{"model": "segmentation model", "dataset": "pixel-art sprites of 400 made-up characters on tiled backdrops", "train_examples": 98750, "image_size": 32, "grayscale": true, "crop_scale_min": 1, "horizontal_flip": false, "translate": 0.12, "num_classes": 2, "output_stride": 8, "arch": "mlp_mixer", "norm": "layernorm", "norm_position": "pre", "hidden_act": "silu", "mlp_ratio": 4, "layer_scale_init": 0.1, "parallel_block": true, "inner_norm": false, "moe": "top_k", "num_experts": 16, "moe_every": 2, "expert_mlp_ratio": 0.25, "experts_per_token": 1, "shared_expert": false, "patch_size": [8, 8], "conv_stem": true, "layers": 12, "width": 192, "residual_init": "none", "optimizer": "soap", "beta2": 0.99, "learning_rate": 0.0025, "beta1": 0.9, "shampoo_beta": 0.95, "eps": 1e-08, "precondition_frequency": 25, "max_precond_dim": 1024, "one_sided": false, "adamw_lr_other_params": 0.0011, "ema_decay": 0.999, "max_steps": 32300, "batch_size": 384, "epochs": 125.6, "lr_schedule": "cosine", "final_lr_fraction": 0.01, "warmup_steps": 960, "weight_decay": 0.1, "adamw_weight_decay_other_params": 0.01}
Rows from block 3 of a small segmentation model, named by matrix and row number. Rows with one number within an expert belong to one neuron, the router's apart. Each number is 128 + 32 x the weight over its row's rms, rounded and kept within 0 to 255. All counts start at 0. After the name is the row's rms in percent of the matrix's.
Before each expert's rows are labels from the 100 images, of 14848, where the router gives the expert most weight on average: "responds to" is what is common among them. Only what is clearly more common there than usual is listed. The data: pixel-art sprites of 400 made-up characters on tiled backdrops.
# router: router (model.blocks.3.mlp.router.weight, 16x192, trained with AdamW), inputs 96-191
# up: expert up (model.blocks.3.mlp.up, 16x48x192), inputs 96-191
# down: expert down (model.blocks.3.mlp.down, 16x192x48, transposed), outputs 96-191

# expert 4
responds to: purple
router.4 128 [199 127 177 111  91 117 122 146 131 129 124 136 139 212  44  95 172 116 159 127 194 143 146 122 136 134 136 207 104 154 131 171 195 156 148 111  90 103 128  91 111 141 136 106 134 123 109 116 119  84 103 150 153  66 106 183 110 159 125 148 145 137 134 136 158 131 107 117 122 123 103 119 122 192 153 137 143 136 153 178 134 128 133 138 174 122 124 100  55 150 146 108 129  94 149 140]
up.0 116 [151 221 133 160 195 136 148 161 112 127  87  70  72 137 152 129 140 107 114 102 150 127 130 138 123 122  90 131 107 173  81 114 144 163  90 155 129 124 154 163 194  81  89 123 105 145 161 108 151  91 127 151 149 107  44 134 133 150 148 162 166 145 142 118  84  47 194 126 161  95 132 100 105 100 106 127 139  98 119 148 125 168 125 105 135  68 101  95  92 117 117 143 180 179 149 123]
down.0 107 [144 127 126 164 160 146  85  87  78 104  92 141 196 142 135  61 115  97 184 101 185 129 147 104 124 115 120 118 168 172 142 122 131 144 120 125 118 134 102 137  95 194 157 148 111 119 133 113 144  50 151 111 143  89 144 144 167 131 113 210 143  93 212 111 115 180 167 197  80 100 101 145  90 113 112 121 120 155 102 110  85  67 119 115  77 172  62  96 130 119 123 128 143 132 159  95]
up.1 094 [127 141 165 168 123  79 118 122 166 104 123  32 135 134 144  93 122  70  82  91  81 108  72 157 175 119 122  89  94 140 142 111 135 147 157 147 136 188 150 152 165 156 146 145  88 157 125 151 151 171  85 138 141  74 162 143 138  89 118 175 109 118 136 124 131 104 101 110 134 122 113 158  76 107 111 122 136  76 115 109 147 148 166 150 137 163 170  77 110 110 149 149 161 128  57 107]
down.1 104 [158 138 133 102 146 151 102  89 101 136  91 125 213 118 122 121 160 113 107 134 123 109  85 191  93 112 114 143 106 142 174 143 158 158 120 143 131 167 112 114 134  78 205 110  67 140 127  98 154  92 152 181 136 136  85 114 145  95 125 184 195 128 139 115 151  79 160  50 134 150  94  77  86 184  85  87  67 159 117 136 119 134 139 151 121 147  59  97 115 124  96  91 133 136 165 165]
up.2 099 [119  95 109 110  69 108 183 124 148  81 148 107 105 153 130 137 150  66 129  98  77 166 116 165 184  92 120 162 108  82  84 106 139 145 160 126  82 137  88 130 121 119 117 114 155 109  91 157 105 119 152 173 108 121 130  80 140 102 191 139 135  69 172 188 207 155 141 105 136 155 155  91 131 146 113 198 206 123 133  40 177 157 181 114 166 144 140 183 149 106 176 140  47 116 103  99]
down.2 096 [ 85 118 138 117  93 141 158 103 160 175 167  92 115 162 125 170 141 115 102 147 129  97 126 170 122  78 162 130 108  85  78 136 146 176 181 155 135 167 165 115  95 150 133  91 102 114 124 153 104 123 130 107 172 135 140  76 105 114 138 106 129 150  71 124 130 201 115  58 124 186 153 132 165 148 144 123 111 171 110 191 170 186 152 148 137 105  54 141 138 150 105 120 126 149 140 130]
up.3 097 [130 130 161  88  99  61 113 136  87 120 186 190  93 163 123 132 118  99 108 137 106 144 153 139 104  99  94 164 135 107 104 113  92 138 165 109 183 112 126  73 116 118 150 121  91 103 134  97 137  79  98 138 101 121 103 129 157 101  77  81 155 171 134 108 147  93 166  26 135  92 131  96  82 162 108 133 151 128  82 106  87 134 122 105 213 138 109 159 121 154 113 182 162  76 127 153]
down.3 107 [102 135  69 116 187 139 168 133 136 190 147  88 103  90 103 148 119  99 156 151  96 139  88 122 137 141 147  84  84  89 131 150 145 183 145 113 158 121 141  79 115  42  90 172 119 132 166 125 130 109 135 120 178 168 103  94  92 152 144 148 139 124 126  96  99 123 134 136 109 107 141 179 173 104 109 190 119 226  85 182 152 119 101 141 110 118 136 114 113 102 124 127  56 121  82  67]
up.4 098 [ 94 104  87 112 166  96 108 166 157  86 129 121  90 127 165 103 111 116 117 121 156 144 110 107 127 132 116 116  93  89 105  76 117 151 118 167 116 121 110  83 222 143 115 122 139 126 173 141 142 130  78 176 138 145 106 124 128  80 118  96 175 106 140  64 104 154 157 171 157 173 161  83  79 118 128 116  56 160 154 161 174 108 196 181 142  99 166 149 110 171 164 103 135  98  72 120]
down.4 104 [210 145 127 120 162 112 143 111 144 110 130 135 112  58 110  61 151 118 128  87 123  95  86 114 206 200 174 145 124 120 107 141 136 172 104 162 101 152 116  74 167 158 156 111 109 147 155 131 139 117 157 177 135 115 177 101 143  76 115 191 125 177 166  80 169 104 150 151 134 122 129 118 105 155  89 116 119 157 122 145 126 112 113  92  74 169 113 150 116  93 142 131 163  71 137 123]
up.5 086 [110  92 112 123 170 124  99 134 186 119 131  64  83 147 115  94  85 143 157  92 139 189 125  83 180 110  94  88 119 133 127 137 149 192 155 133 103 147  93  88  91 177 176 126 118  97  98 180 105 165 105 141 145 151 175  82 133 112 147 112 111 160  61 111 103  64 146 120 126 135 115 166 169 162 147 177  82 104 118 158 139 172  76 139 100 142 183 146 121 116 114 112 143 126 150 113]
down.5 089 [103 119 119 123 147 165 154 127 124 181  83 111 109 138 126 131 134 128  92  91  90 144 179 154  94  68 143  26 133 158 116 121 122 163 129 134 118 106 123  69 148 117 118 158 140 116 118 155 119  61 108 154 143 120 112 121 140 148 143 106 145 132 183 184 139 127 162 155 132 214 140 101  88 156 136 110 159 135 114 178 157 158 139 127 120 123 140 152  83 131 119 135 121  63 124 131]
up.6 087 [120 118  82 161 194 125 133 143 105 106 142  81 108 135 130 110 166 105 194 101 173 135 125 114 111 152 176 183 132 130  53 120 187 128  77 134 177 117 141 130 134 101 113 153 123 156 124 198  92  88 100 118 137 160  82 157 145 190 150 132  88 140 105 111 138 121 150 105 129 179 123 120 120 159 106 157 113 131  93 133 169 188 115 103 121  97 113 119 120 110 141 173 160  84 146 195]
down.6 092 [158 121 156  78 127 105 114 148 107 131 124 153 109 137 159 185 104 132 102 125 174 137 108 122 122 103  91 118 112 142 138 135  72 110 171 150 134 146  86 167 133 148 119 125 128 146  92 117 114 126 107 158  92  98 138 153 103 178 123 198 116  81 164 110 138 125 133 131 128 120 125 168 155 204  65  93  84 138 109 108 154 130 141 153 193 137  58 113  91  71 134 116 162 100 100  69]
up.7 103 [121 105  69 118 133 111 179 150  90 130 107 176 120 128 130 129 169 142 126 114 118  81 113  98 106 164 152 118  98 158  91 175 142 140  94 123 122 126 164 137 123 159 110  89 142 177 171 125 121 162  99 110 120 171 142 110 101 153 131 135 118  92  91 141 128 170 171 141 162  99 137  69  74 130 121 125  96 215 110 167 147 108 126 155 135 113 126  82 131  79 166  80 129 142 104 148]
down.7 101 [114 115 132 160  85  98 113 165 106 137 142 132 136 110 122 147 136 161 111 180 132 127 136  76  94 126 150 169 125 103  57 136 180 105 147 125 137 106 142 162  85  96 106 126 105 108 136 132 146 208  66  80 164  75 172  99 162 139 121 114 157 172 182 162 141 112 144  94 102 118 109 140 147  98 141 137  91 175 124  42 129  74  82 123 118 140 100 124 126 148 191 174  94 152 153 133]

# expert 7
responds to: large
router.7 079 [130 112 113  75 176 149  88  93 149  76 207 136 135 139  59 123  82  93 200  93  87 122 130 102 127  99 119 123  81 138 168 117 170 109 157  82 111  99 138 136 113 127 135  94 119 160 106  80 101 130 101  63 113  62 126 111  99 152 136 135  97  77  91  95 126 171  86 124  86 107  99  81 102 146 140 136 159 118 142 159 161  93  68  86 108 149 108  89 138 138  94 101  76  96 127 112]
up.0 130 [135 132 163  91 123 112 134 145  90 214 170 178 144 123 103 157 137 112 200 154  54 129 184  75 151 137 199 181 129 165 105  61  90 127 184 132 150 137 142 152 134 104 166 125 141 157 133 189 111 122 123  85 188 151 127 117  73 157 100 122 156 113 167 183 139 138 158 170  86 110  57 121  73 104 114 182 134 154 115 158 138 120 112 103 144 141 126 125 129  87  88 148 132 112 159  99]
down.0 130 [232 128 140 125 140 172 184 109 143 166  90 145 165 102 104 157 145  67 120  90 147 133 167 113 147 137  84 115  86 166 119 115 141  85 119 126 141 123 155  90  84 107 136 109 101 101 103 111 188 167 111 134 184 123 205  93 150  88 122 127 127  98 137  94 129 145 157 140 126 112 109  93 145 135 107 144 157 162  96 122 141 182 121 123 193 147 132 120 119 116 160 129 176 121 148 140]
up.1 064 [205 155 146 105  78 165 145 131 148 127 166 130 145 199  44 120 141  90 105 146 109  87  77 118 134  70 149 193 147 175 124 151 163 123  98  91 112 119 153 140 127  88 164 106 159 100 106 165  92 116 104 110 152 170 156 111 186 149 155 139  92 113  57 138 163 114 159 121  87 120 148 117 163 150 104  94  81  68 111 110 123 169 171 132 157  59 127  93 151 124 139 209  80 132 116 212]
down.1 066 [122 115 124 145 170  79 135  52  43 121 100 121 128  56 140 114  87  75 159 126 160 125  62 101 100 195 195 138 154 112 170  72 142 140 111 147 123 115 149 173 143 198 102 160 138 125 150 146 122 122 109 121 115 113 145 194 162 143 121 174 151 183 119 135 105  92  66 158 135 120  57 106 134 106  90 145 171 129 127  89 113 143 145 140  98 147 122 119  97 143 123 130 104 181 140 143]
up.2 111 [178  85 110 138 151 163 116 174  69 128 134 157 166  91 168  84 177 143 155 186 154 163 102 134 128 156 128 130 135 117 102 148  92 124 114 102 154 152 151  72  95  55 143  85 147 102 126 108 147  93  97 178 217 116  68 105 135 161  99 167 164 129 157 122 131  94 154 108 168 157 125 122 138  81  98 121 104 110 164 131 135 135 113 155 115 131 169  78 165  94  51 118 100 150 115  70]
down.2 116 [128  97 134 113 131 122 139 112 200  66  63  91 130  90  98 114  98 110  62 123 106  94 134 116 119 102  88 100 213 122 133 134 155 127 111 119 116 101 156  54  95 198 118 123 158 179 134 181 134 201 140 125 156 163 116 118 143 135 119 149 109 113 159 148 109 173 110 120 138 124 122 114 112 130 119  70 166 175  90 118  98 179 119 119 118 139 117 156 159 100 151  79 210 145 117 182]
up.3 069 [114  77 146 157  69  90 147 140 197 126 114 175 157 188 142 116 135 113 132 156 113 131  90 148  84 167 136 190 192 165  76 108 144 140  77 161 168 143  89 151 139 173 141 121 189 113 108 161 174 102 139 108  97  98 152 148 110 113  90 121 117  92 116 141 118 120 169 106  94 147 168 142 139 120 138  89 144 120 159 171  78 163 117 129 112 159 128  75 153  79  89  78 169 152 140 147]
down.3 069 [121 122 161 124 159 153  40 113  24  69 125 133 115  64 118  68 162 143 173 142 160 111 111  76 159 187 114 115 152 102 140 143 106 188 134 115  78 104 130 134 149 125 140 117 122 165 118  72 137 124 118 127  65 110 139 168  76  97 135 171 202 113 141 151  96  92 148  75 138 128 141 138  98 128 124 111 176 175 108 117 163 100  80 177  98 144 105 140 119 122 157 118 129 148 196 148]
up.4 100 [ 68 122  93 168  80 106 124 117 138 102 101 158 123  88 148 116  81 145 114 102 109 136 148 132 121 157 112 152 121  99 106 145 120 123 162 110 128 123 102  74 142 140 161 120 126 159 119 171 129  83  87 134 246  74 194 113 131 130 142 120 122 107 197 115 125  76  92 139  69  82 143 111 118 152  53 108 138 115 128 135 140 178 161 125 170 141 110 113 140 144  94 139 112 153 128  94]
down.4 098 [104 125  86  91 113 154 158 103 126 104 117  91 166 134 187  94 112 126  86 137 109 157 119 111 108 150 149 137 164 137 134 205 144 106  68 109 113 167 120 174 115  98 119 153 115 162  70  97 141 104 132 165 129  87 157 108 122 116  91 185  93 181 124 118  63 141 133 105 154 128 141 104 131 158 108  61 132 182 166 127 126  69 143 150  90 123 121 102 113 153 175 140 105 162  95  27]
up.5 084 [183 133 153 132 228 135 109 155 143 134 109 129 151 104 181  82 171 117 129 105 105 124 115 146 116 135  50 127 135 177 127 103 204 127  79  68 133 150  70  66 188 136 135 143 185 146 134 146 135 126 118 132 221  98  93 149 150 142 164 136 131 132 186 164 133 122 106  88 122  86 110 134 136 145 169  99  79 106 114  67 124 101 172 131 175 169 147 123  94 109 120 165 164 152  88 111]
down.5 086 [121 151 112  93 134 104 142 124 172 154  96 103 190  73 153  80  97 136  87 162  92 164 163 116  65  73 189  83 169  88 148 135 175 155  92 141 138 112 113 100 126 187 125 144 139  92  95 108 135 157 127 167 141 126 118 121 152 146 129 108 109 103  98 131  48 121 107  83 128 146 130 122  78 128 186 112 111 135 103 161 109 112 107 106  86 170 105 102 112 152 177 119 127 105 140 105]
up.6 131 [179  83 104 115 116 131  86 133  90 214 185 120  93 111 183 129 110 125 192 136  73  82 119  83 102 114 136 116 113 133 112 170 164 119 132  92 122 126 112  94 142  93  98 153 156 172 136  97 128 132  63 116 218 128 105 137 158 168 154 163 175 114 197 110  97  78  90 111 122  81  76 140  98 103 119 123 111 144 116 106 123 127 165 163  92 159 156  97 105 142 153 136 109 108 153 158]
down.6 128 [175 131  85 111 152 103 130 148 151  93 124 107 143  89 112 142 143  95 116 149 192  67 177  84 139 139 126 153 120 100  77 157 154 121 188 133 115 137 135 174 157 103 106 102 110 113 126  98 141  68 141 106 132 160 166 121 116 138 179 142 121  70 109 131  87 156 170 137 139 170  79 124 130 147 136 185 126 167  84 144 102  96  23  93 143  58 137  85 128  88 121  71 185  79 104 140]
up.7 108 [107 140 101 111  96 173 173 160 128 146  98 196 100 199 165 118 104  96 129 106 150 135 107 116 163 117 138 139 114 121 162  87 127 151 165  76 187 132 144 113 158 171 131 102 122 123  94 147 121 128 159 130 234 128 144 107 117 179 141  77  99 136  88 135 173  88 209 158 134  97 176  90 113 133 106 103 180 106 154 156 170 171 101 125  92 140 116 168 148  81  97 140 120 161 161 149]
down.7 111 [119 103 126 133 155 139 134 130 143  77 137 129 144 125 104  73 152 171 155 101 125  60  96  89 107 214 114 156 122 166 180 126 113 101 137 139 147 120 111  99  99 197 136 131 134 137 100  91 134 173 129 155 167  99 176 101 134  76 125 157 105 149 204 113 124 110 118 146 126 172 127 117 168 130  77 187 148 128  72 160 180 115 189 127 115 136 132 162  88 154  91 119  97 138 196 125]

# expert 15
responds to: green
router.15 077 [133 115 114  75 175 153  88  92 148  78 211 138 136 143  62 124  88  93 200  94  87 121 135 104 133 104 122 128  81 144 174 117 176 111 157  83 118  97 143 133 110 132 135  98 121 161 109  81 106 122  99  61 116  67 135 107 109 155 141 138 100  78  88  96 130 177  89 122  88 109 102  84 103 153 141 141 162 119 146 159 164  99  68  78 115 148 110  90 143 137 100 102  77  98 128 113]
up.0 087 [188 134 146 149  94 139 140 132 167 109  92 132 123 216 113 124 137  99 128  73 107 166 148 120 146 119 153 156  97 133 139 198 113 141 157 153  80 105  69 123 135  92  41 154 181 153  96 158 106 130  90 132 169 154 146  95 122  93 128 101 117  70 160 121 115 110 128 106 124 153 132 142 180 117 158 139 156 157 128 121 149 120 144 100 165  92 159 169 136  86 176 166 116 134 151 160]
down.0 089 [107 124  96 120 129 116 130 105 125 130 145 154 157  55 123 156 166 196 134  85 147 116 164  94  97 108 155 104  82 112 117 126 129 101 147 114  97 133 149 120 104  95 171 135 200 129 141  96 122 123 118 119 119 136 152 145  88 210 147 131 155  82 111 198 129 122  99 166 104  97 195 133  83 193 153 143 139  72 123 173 127 143 160 170 113 133 145  95 101 205 118 144 117  98 156  81]
up.1 122 [139  89 156  80 157 132 126 139 137 128 119 138 108 206 160 106 109 120 133 146 120 127  71 143 122  90  56  90 222 125 129 134  39 124 179 198 118 105 110 111 145 137 145 161 129 119 106  90 122 115 129 157  73 152 133 144 112  96 101  95 206 103 173 138 129 138  93 123 120  11 104  93 125 159 102 103 123 134 105 162 165 161 107 141 112 129 169 128 124 121 141  60 132 172 185  68]
down.1 122 [123 142 113 130 120 101 168 103 104  99  90 127 100 145 164  95 101  85 156 122 114 114 140 141 140 174 138 119 155 162  91 135  83 125 112 138 112 155 196  96 203  28 120 198 116 161 112 103 167 145 135  77 125 115 184  99 107 169 124 141 157 154 167 141 135 146 132  99 156 152 137 144 162 136 152 147 110 137 177  99 125 109 149 164 154 127 132  86 142  95 112 178 173 100 132  83]
up.2 115 [ 99  67 125  77 101 143 122 115  99 134 119 164 151 139 139 113 141 162  95 113 145 177 142 125 156 101 134 117 115 167 140 104 102 113 145 101 174 101 140 114 113 134 143  91 124 101 112 152 119 119 126 111 174 108 129 145 185 160 118 160 144 130 198 123 155 137  79 159 121  74 127 166 161 125 125  95 130 117 173  87 182 104 189 102 165 157 109 145 133 156  96  97  74  81 157 206]
down.2 102 [105  87 140 103 127 124 180 118 114 129 161 159 178 207 108  79 111 100 122 149 117 173  96  99  94 177  91 131 128 192 125 165  73 120  82 118 121 130  67 124 158  91 129 157 118 101 145  83 141 131 132 138 170 125 127 105 125 114 127 110 136 133 157 145  97 187 205 142 110 160 124 115  91 109  91 155  96 147 149 141 159 129 129 147 142 156 118  95 103 125 118 110  96 191  92 143]
up.3 075 [143  94 211 112  99  79 174  79 166 151 122 128 131 116 188 124 124 118 161  94  96  33 149 119 139 128  89  97  83 148 168 148  98 118 113 171 162 112 141  66 130  87 168  85  89 127  85 122 123 120 115 127 116  94 146 150  80 130 127 132 128 157 109 117 129 159 151 146 112 126 142 132 102 107  96 151 123 123  96 226 137 118  77 140 105 148 134 148 107 153 103 162 121 144 173 157]
down.3 076 [190 110  71  96 151 158  76 143  88  22  96 136 154 149 161  95  91 140 113  61 127 161 107 125 127 171 160 120 168 129 104 107 115 130 154 101 147 159 148 122  92 239 140 139 100 107 159 152  99 115 147  85  89 131 163 131 124 124 132 108 138 177 124  87 146 127  94 148 105 119 186 114 128 134 201 122 193 120 142 145 119 112 150 139 124 154 128 158 168 164 133 150 122 169  63 110]
up.4 120 [106 135 190 110 170 133 159 166 126 180 106 140 107 183 173 144 108 126 150 102 135 150 146 124 155 132  90 132  97 188 133 130  42  91  94 142 203 102 112 139 152 145 133 158 159 128  84 143  90 100 157 146 122 143 125 146  80 171 143 150 107  70  54 123 156 173  87 150  91  37  80 135 132  95 103 114 140 159 148  65 144 153  74 130 118 130 139 107 140 174 152 131 124 118 126 104]
down.4 121 [194 139 132 123 116 113 115 173 114  73 105 121 128 144 115 100 101 132 201 117 168 176 124 117  93  97 105 136 131 140 127 158  98  82 130 122 136  86 183  92 173 127 156 152 127 142 108 124 135  86 149 140 113 117  74 123 174 109 131 103  88 120 175 151 174 119 106 110 171 157 129  91 130  53 166 158  99 142 139 170 113 127 120 163  84 119 135 107 132 107 160  97 193 104  58 110]
up.5 091 [132  70 117  97  88 162 182 122 176  50 127 167 123 229 151 125 102 112 136 193 168 117 162 125 126 126 138 169 123 126 124  93 174 133 176 104 142 139 105 143 128 137 156 120 148 106 127  95  98 141  82  90 118 131 124 111 160 143  80 186 153 113 116 104 128 135 151 125 149 126 129  88 129 170 118 133 109  97 129 145 152  95 156 127  96 104 110 142 145 114 109 105 169 151 132 111]
down.5 088 [ 50 116  78 139 128 127 107 139  45 122 143 146 148 121  92 158 189 159 145 152 132 133 111  87 126 168  77 107 157 110 106 170  81  86 106 122 133 172 130 152 141 166 107 117  93 169 127 129 138  65 127 108 120 169 133 129 117 172 166 121  97  72  38 137  99  97 186 120  87 120 113  99 104 132 164 121 122 110 126 178  98 139 101 156 119  68 146 148 136 131 128 134 156  86 117 160]
up.6 076 [126 115 154 151 163 104 121 173 167 103 111 105 163 158  93 100 180 127 135 138 161 130  75 141  99 141  96 187 192 139 139 146 136  26 125 140 120 139 121 164 161  82 146 106 167 132 124 141 156 112  90 173 223 153 138 150 115 122 163  93 108  96  97 106 104 141 115 111 139 141  91 145 118  75 153 122 132 135 142 150 120 126 126 149 122 142 203 146 149 129 107 156 172 110 135 192]
down.6 084 [132 126 134 112 152 173 141 132 165 124  94 169 124 153 121 116 122 123 131 182 123  86 187 163 146  54 173 126 111 174 120 139 128 145 152 138 123 149  76 103  94 176  55 168 165 150 129 116 121 104 118 158 158  67 116 127 115 105 121 198 128 178 190 142 157 153 112 130 164 109 149 116 199 114 151 177  70  78 168 108 136  95 131  82 140 176 111 114 127 118 190 135  91 157 158 120]
up.7 093 [137 110 142 127 117 106 140 119 106 123  70 108 107 152 131 109 152  74 149 145 175  86 122 141  81 163 132 142 121 111 108  76  75 103  85 156 105 154 114 118 190 168  84 145 137 127  94 173 128  93 110 136 159 141 151 166 138  66 154 126 139 174 120 127 109 134  97 134 182  59 169 127 140 118 151 109  98 142 127 155 157 128 179 158 121 200 129 156 199 146 175 128 192 107 151 143]
down.7 089 [177 135 140  97  83 114 111 160 187 145 105 146  82 160 100 104 108 110 162 137 203  85  72  84 137 110 136 140 127 146 159 122 151  98 127 148 123 155 138 100 116 147 150 154 104 120 152 142 109 165 171 114 108 112 105 187 110 138 127 147  80 144 185 117 121 111 133 128 177  55 119 128 129 183 119 158 110 113 126  53 109 123 133 115 128 102  79 170 135 156 104 141 171 155 149 167]

# expert 10
responds to: large; purple; blue
router.10 168 [185 123 105 174 116 110 168 145 117 132  85 170 132 192 139 105 147 121 134 129 147 138  94 171 135 106  86 158 116 176 141 154 185 107 117 120 134 153 143 106 134  96 132 222 168 117 108 131 149  62 140  82 129 121 169 168 117 128 123 145 117 113  97 133 105 175 164 124 178  95 158  86 101 190 117 123 124 180 139 146 140 135  93 108 129 152 100 170  62 159  92 137 177 138  98 117]
up.16 080 [137  93 133  79 116 123  97 117 135 128 222 151  89   0 140 152 127 110 115  85 144 110 212 118 154 135 158  75 154 111 125 148  88 117  61 102  95 157 142  80 158 153 119 146 121 102 141  89 116 108  94 124 156  93 140 184 128 128  66 128 150  92 122 134 184 114  79 149 152  94 156 137  72 150  76 118 185  71 111 137 122  98 117 108 106 142 137 114 148 148 159  95   7 100 168  85]
down.16 101 [180 129 123 173 131 188 124  96 107 156 158 127 105  91 167 114  47 101 168 124 114 144 181 110 119  97 111 125 123 166 130 174 170 126  99  68 119 119 155 102 114 112 102 146 175 116 190  88 138  96 164 146 163 121 165 115 109  82  93 117 144  71 181 140 161 162 133 115 160 122 122 103 102 119 128  87  83  98 120 135 166 225  94 161 123 132 185 100 137 115  92 121 172 195 158  52]
up.17 094 [181 126 157 139  70 131 138 119 108 108 128 111 131 183 140  78 193 141 140  63 126 129 226 162 142 149 173 160 144 119 155 113 156 106 104 110 124 125 102 147 138 154  65  89 154 123 141 114 132 142 157 133  86 113 183 166 136  75 160 122 163 124 112 185 160 173 168  94  74 113 100 114 104 142 182 133 101 164 153 178 110 136  72 162 177 188 161 171 120 118  94 170 154 157 127 112]
down.17 092 [ 92 106 122 119 177 159 144 118  85 200 139  67 138  97 105 113 119  62 190 166 138 157 150 116 107 118 132 113 119 100 146 142 108  84  80  96 128 103 139 155 156 121 153 122 142 145  46 128 143 148 144 130 122 127  95 154 104 153 124 118 160 123  95 130 107  64 146 178 153 129 181 100  70 130 162  17 189 143  73 119 128 148 128  89  80 129 129 114 156 137 140  88 158 177 151 180]
up.18 096 [178 121 131 119  88 137 158 161  86 115  68 143 151 117 102 107 205 169 101 113  79 156 135  89 132 138 134 133 118  27 121  92 154 115 161 136 117  91 127 154 117 127 210 144 175  86 175 107 135 120 149 121 123 101 140 122 114 200 129 128 116 102 150 121 136 135 167 152 161  82 175 124  80 165 175 156 118 159 162 128 173 115 132  97  75 141 132 111 143 141 146 181 166 167  91 142]
down.18 104 [112 123 116  91 115  39 119 119 128 116  68 132  94  61  98  94 156  95 147 158 142 116 142 112 112 125 128 129 187 147 104 142 126 129 123 128 131 135  88 133 154 156 118 122 107 132 103 165  87 113 102 150 131 179 155 138 140 144 122  52 150 120 183 105 157 133 140 176 167 172 128 116 137 141  83 133 107 156 100 153 116 131 170 118  99  98  97 107 108 141 185 128 164  90 178 146]
up.19 092 [110  92 165 127 147 151 116  95 105 171  99 108  56 126 136 118 172 152 142 120  99 132 162  39 121 102 129  95 151 119 137 154 111  85 146 158 172 118 124  88 113 166 160 145 162 118 106 167 140 134 114 135 133 206 148 170  89 136 145 123 141 149  67  60 140 135 138  98  69 154 140  62 115 145 132 152 114  78 123  19  83 109 140 105 122 138 117 183 153 163 187 167 138 125 147 100]
down.19 100 [139  95 160 157 112  89 137 133 118 108 123 134  84 144 159 134 122  54 101 150 198  81  80 128 173 143 144 160 136 155  98 116 178 131  96 133 142 113 120 134 165 122 115 123 129 140 110 147 111 156 130 129 128 154 123  98 146 122  91  93  66 209  99 130  88 100 158  78 175 119 135  88  90 204 143  89 118  84 123 121 189 115 150 151  96 115 182 158 147 139 122 109 167 141 165 163]
up.20 101 [109 159 133 128 109 123  76 161 152 145  82 176 163 119  96 185 148 102 134 143  89 133 154 100 129 120 184 152 153  70 159 112 122 160  84 126 117 189 137 161 117 112 108 111 155 155 166 181 115 149 130 131 114  86  91 111 132 127 107 149 151 134 219 162 124 117 162 151 131 199 158  90 139  97  54 143 151  89 158 103 122 134 133 107 128 148 112  64 147 170 142 168 123  90  94 163]
down.20 105 [156 139 114 111 118 139  67 161 151 139 131 141 114 173 160 127  81 114 172 100 184 148 152 129  91  96 144  82 132 102 174 112 108 140 149 139 106  97 111 159 135 169 112 128  99 124 127  61 154 133 158 140 122 152 128 110 152  91 101 168 110 177 255 107 121 128 150  96 143 148 130 116  88 117  85 143 160 148 134 101  90 133 116 116 150 145 130 133 101 111 129 158  86 206 120 112]
up.21 097 [ 93 110  81 152 128 146 130 129  59 155 104 119 102 107 165 146 115  79 145  99 134 201  98 116 107 136 154  94 133 193 113 143 140 117 126 141 107 119 194 110 145 104 187  67 120 116 127  86 133 146 145 119  55  90 146 177 162 121  89 138  94 154 140  96 101 127 212  95 112  73 117  68 112 122  89  99 194 108 191 135 100 156 118 102  91 158 145 115 132 149 104 160 131 141 122 142]
down.21 100 [141 118 167  73 154 113  92  89 154  86 176  53 110 189 185 143 164  57  69 117 134 137 171 183 126 120  91 133 112 153  98 140 135 112 104 131 102 101 170 116  84 150 175 136 150 108 199 173 108 164 124 153 159 202 101 131 113 121 106 124 119 152 108 125 105 111 125 119 105  98 169 121  60 145 133 129 122 152  67 137 137 100 180 145 203 153 150  99  85 152  73 104 104 150  86 162]
up.22 079 [115 108 110 156 126 152 125 141 187 142 102  64 114 123  54  99 110 109 103 184 102  91  63  67 125 198  92 160  66  96 179  95 167  86 168 129  68 107 154 123 175  92 110 145  79 127 121 108 116 120 148  52 169 165 151 122 117 148 155 169 144 137 118 108 143 118 117 101 180 149  61 107 168 222 168 137 107 134 120 139 125 126 172 115  94 109 140 162 105 116 183  84  73 139  85  75]
down.22 088 [202 118 126 114 135  79 159 156 173 142 100 195 186  90 160 123  93  99 113 104 109 158 136 156 121 126 129 161 110 221 150 114 133 154 148 133 160 151 107 102  94 147 188 142 164 133 161 182 178  76 156 109 149  43 187 140 167 142 109 134 117  54 116 119  79 136 135 149 108 152 106 175 106 102  76 134 144  93 153 148 117 135 142 122 135 170  91 155 174 129 136 123 215  87 126 146]
up.23 097 [136 109 123 159 116 205  84 144 117 120  97 105  50  93 135 139 114 181 106 103 136 158  89 147  92 194 172  87 115 172 103 197 122 152 124  75 107 158 121 130 115 133  70 114 121 103  89 134 157 120 101 151 147 149 164 108 104 129 161 208 135  99 111 120 141  89 186 118 172  74 146  57 113 149 124 137 126 158 203 153 119 135 119 117  56 177 150 103 150 145  73 136 158 113 114 135]
down.23 087 [154 106 121  95 141  39  47 105 145  94 144 136 139 143  72 116 199  83 112  72 149 179 104 116 133 152  97 110 104 131 106 118 163 119 145 156 117  87 125 113  91 189 138 206 153 111 157 145 149 157 143  87 142 151  94 192 146  90 117 163 139 122 163 167 106 129 204 138 155 136  96 156 129 113  95  97 171 162  90  87  85 111 125 119 155 121  74 148 123 186  35 102 130 108  91 127]